config = dict(
    color_jitter=0.2,
    encoder_norm_position='pre',
    encoder_layer_scale_init=0.01,
    encoder_parallel_block=False,
    fusion_encoder_inner_norm=False,
    precondition_frequency=25,
    decay_fraction=0.2,
    adamw_weight_decay_other_params=0.05,
)
Rows from block 4 of the image encoder of a small image-text matching model, named by matrix and row number. Rows with one number belong to one neuron. Each number is 128 + 32 x the weight over its row's rms, rounded and kept within 0 to 255. All counts start at 0. Numbers have three digits each. After the name is the row's rms in percent of the matrix's.
After each neuron's rows are labels from the 100 images, of 14976, where the neuron reaches its highest value: "strongest on" is what is common among them; "lies over" is the class under the peak. Only what is clearly more common there than usual is listed. The data: rendered dice on a table.
# fc1: MLP up (encoder.blocks.4.mlp.fc1.weight, 1280x320), inputs 0-106
# fc2: MLP down (encoder.blocks.4.mlp.fc2.weight, 320x1280, transposed), outputs 0-106

fc1.600 125:140149139161171127099112090066054183104156117120073141085072090160158123153146199108145148117130156085117114160103144070176124162082098122155123134117158126128141123162161149116150135127159184198134158070113158104077107097137106118090106138039120151118136121134125061126149150095106163115073129122113126098183144135113132
fc2.600 120:101092136120103185110105193115146173134137128135124157155092130130163102145119161181113164151125133098116130162161142132125119158086110106130157099170171095100144160171130189145179145115114104166091135091140142128125105153104145073195192104147132215124171147128167184128129161135175123095080094124205159104115094124124104
strongest on: red die
lies over: die with one on top

fc1.86 124:106150132081144106148089147069172092108148089142095149119098173179132124128141067141132140086102201132117133119153090123107122116130105078113149068166069124149093110129122135090087134124143117131145120086149119159125139145187189137115048120105191180103168071114127149117167147097134107123070112117129139101134079143126129
fc2.86 121:120179121129188144137132169117151125107176148090145069104130144049102095103105089115140188086158145125093151100130154128125081059081139128092172170115134123152086128126125064110146164153161089183103115136172114161186108138106112181188110151089177075153102221122152141118177131119151140101115139139123167139103119103168141
strongest on: orange die
lies over: die with two on top

fc1.143 135:115116114112181105121096139107164139101160084158094202094151128151145139126073144137118093140146154151104151142119135127090118068113116115081120138103151117137087072133112180113198143113139104108102158082067139071113073099119081169177148176090084132121161107143139147151157113145139237080174086160176113130136089120138103
fc2.143 130:105177105139136114109133101138104124148101138156147155140156069140089025122107121115130140153102134111072130096105115115090101122125178141119123130126167134174096147194147132085204129151158159138092159152145131144142105093161160084118141152092195132154215133101127115112142139169128143107164104089136109095158180094143180
strongest on: orange die; yellow die
lies over: die with one on top

fc1.517 123:118147101115181152161130157152085131137097103136087093158122160134105187108125112134123156124157135118154114126127114128119083108095112143165135173113122172148075145105146133144134167123126113129115169087185138102123083089146166110136156168071096113171099091142150166218108140130148133081142123163128174109173173128089101
fc2.517 129:143111157114099153115111152150133134129146099122135054114128166051181060136126169094079144116114186144138178147119109091090150108108157127119122100129104197129125161092145106102163183073154142090149142132157143134084073151143128065148129122134060166110156160137109136091187137135092153120183107118118111136123118147089143
strongest on: purple die
lies over: die with one on top; die with two on top

fc1.150 072:142098075136100119114092157129081151108189156145108119142105165138163166138092156171098122129141131132157154142115103100106113128205173081120138103115124129136106086179124187067118181083135157131087124087185131086092090131172133181110096134138080108167113114099056173128152150172091150116103187157150139105098124123082141
fc2.150 071:152138145122106120028175178127120124164145127146133086094125066145132121133129137141130199044107153154107185125132159152146073128190157159150138124114140143071124101168144150133090154140090097143160182162141077126119091086117106134075156064201133183112116168124132125121143143116087101123087072127154079188173154097157137
strongest on: purple die
lies over: die with one on top

fc1.232 198:119125116122115079161143149086151098149154125135217161125129138120150131117178070141104167135124120169147120148071075131099117057119115118148139128151142096168117194190126220075103138161102127141170076088122114126086065155129122115113111109138068126096119076050120173166168117153109135119134168165164144139143135179131169
fc2.232 188:131100086100110127112124130147135112157114166112065119139113127173108178121112159117122094109217178117164103093076048169130127165152068155086152109115114133110130146113143138070148096065172182182179111114161133120112083169156093120108107133146092090115133168135119157134108137087075125136107183131158114172106088157095163
strongest on: blue die
lies over: die with one on top

fc1.525 113:158116075066089172107131092116137097154101097142148135106157099164093161185126149114153168100111131102167112148126095113073124123158076130117135090133100162094111140126138099161154105140170165131123070129106218166155155141092084104114132136137096160082127137125180143077098095119115123152146126168109115116171148156135169
fc2.525 116:104109167201102126115097096079106080175179077133167135107139087118149151147153123184141118125100127120118126135162134163171146163084156086142126158158114159123124122120077113152096115074144106102146149110160145127110124081119086143164149114126093077181100082092123054140118145108195151174152096134128122087109169124156127
strongest on: orange die; yellow die
lies over: die with one on top

fc1.220 103:127117147130108126141115139116081103137146157129135149068073064153100123108113142178146228153091105083166136128125154094126111113177125128126076119173132151149102178110120155128162153104108148177120185128131153134128172144142155080140126111079188138153136136139132154125147060126058139116088077116096147161172175172145146
fc2.220 108:101113112137171120154222106117085108107147098112159088138135110122095166175120155157114089098148156111142122140146141151136057105208078153170145108089088093131120078134156168154103163131152136108113237128066210130134179177147157147180122172071121145124129166143171130097154120114117112104162119135032090137075079101122126
strongest on: orange die; yellow die
lies over: die with one on top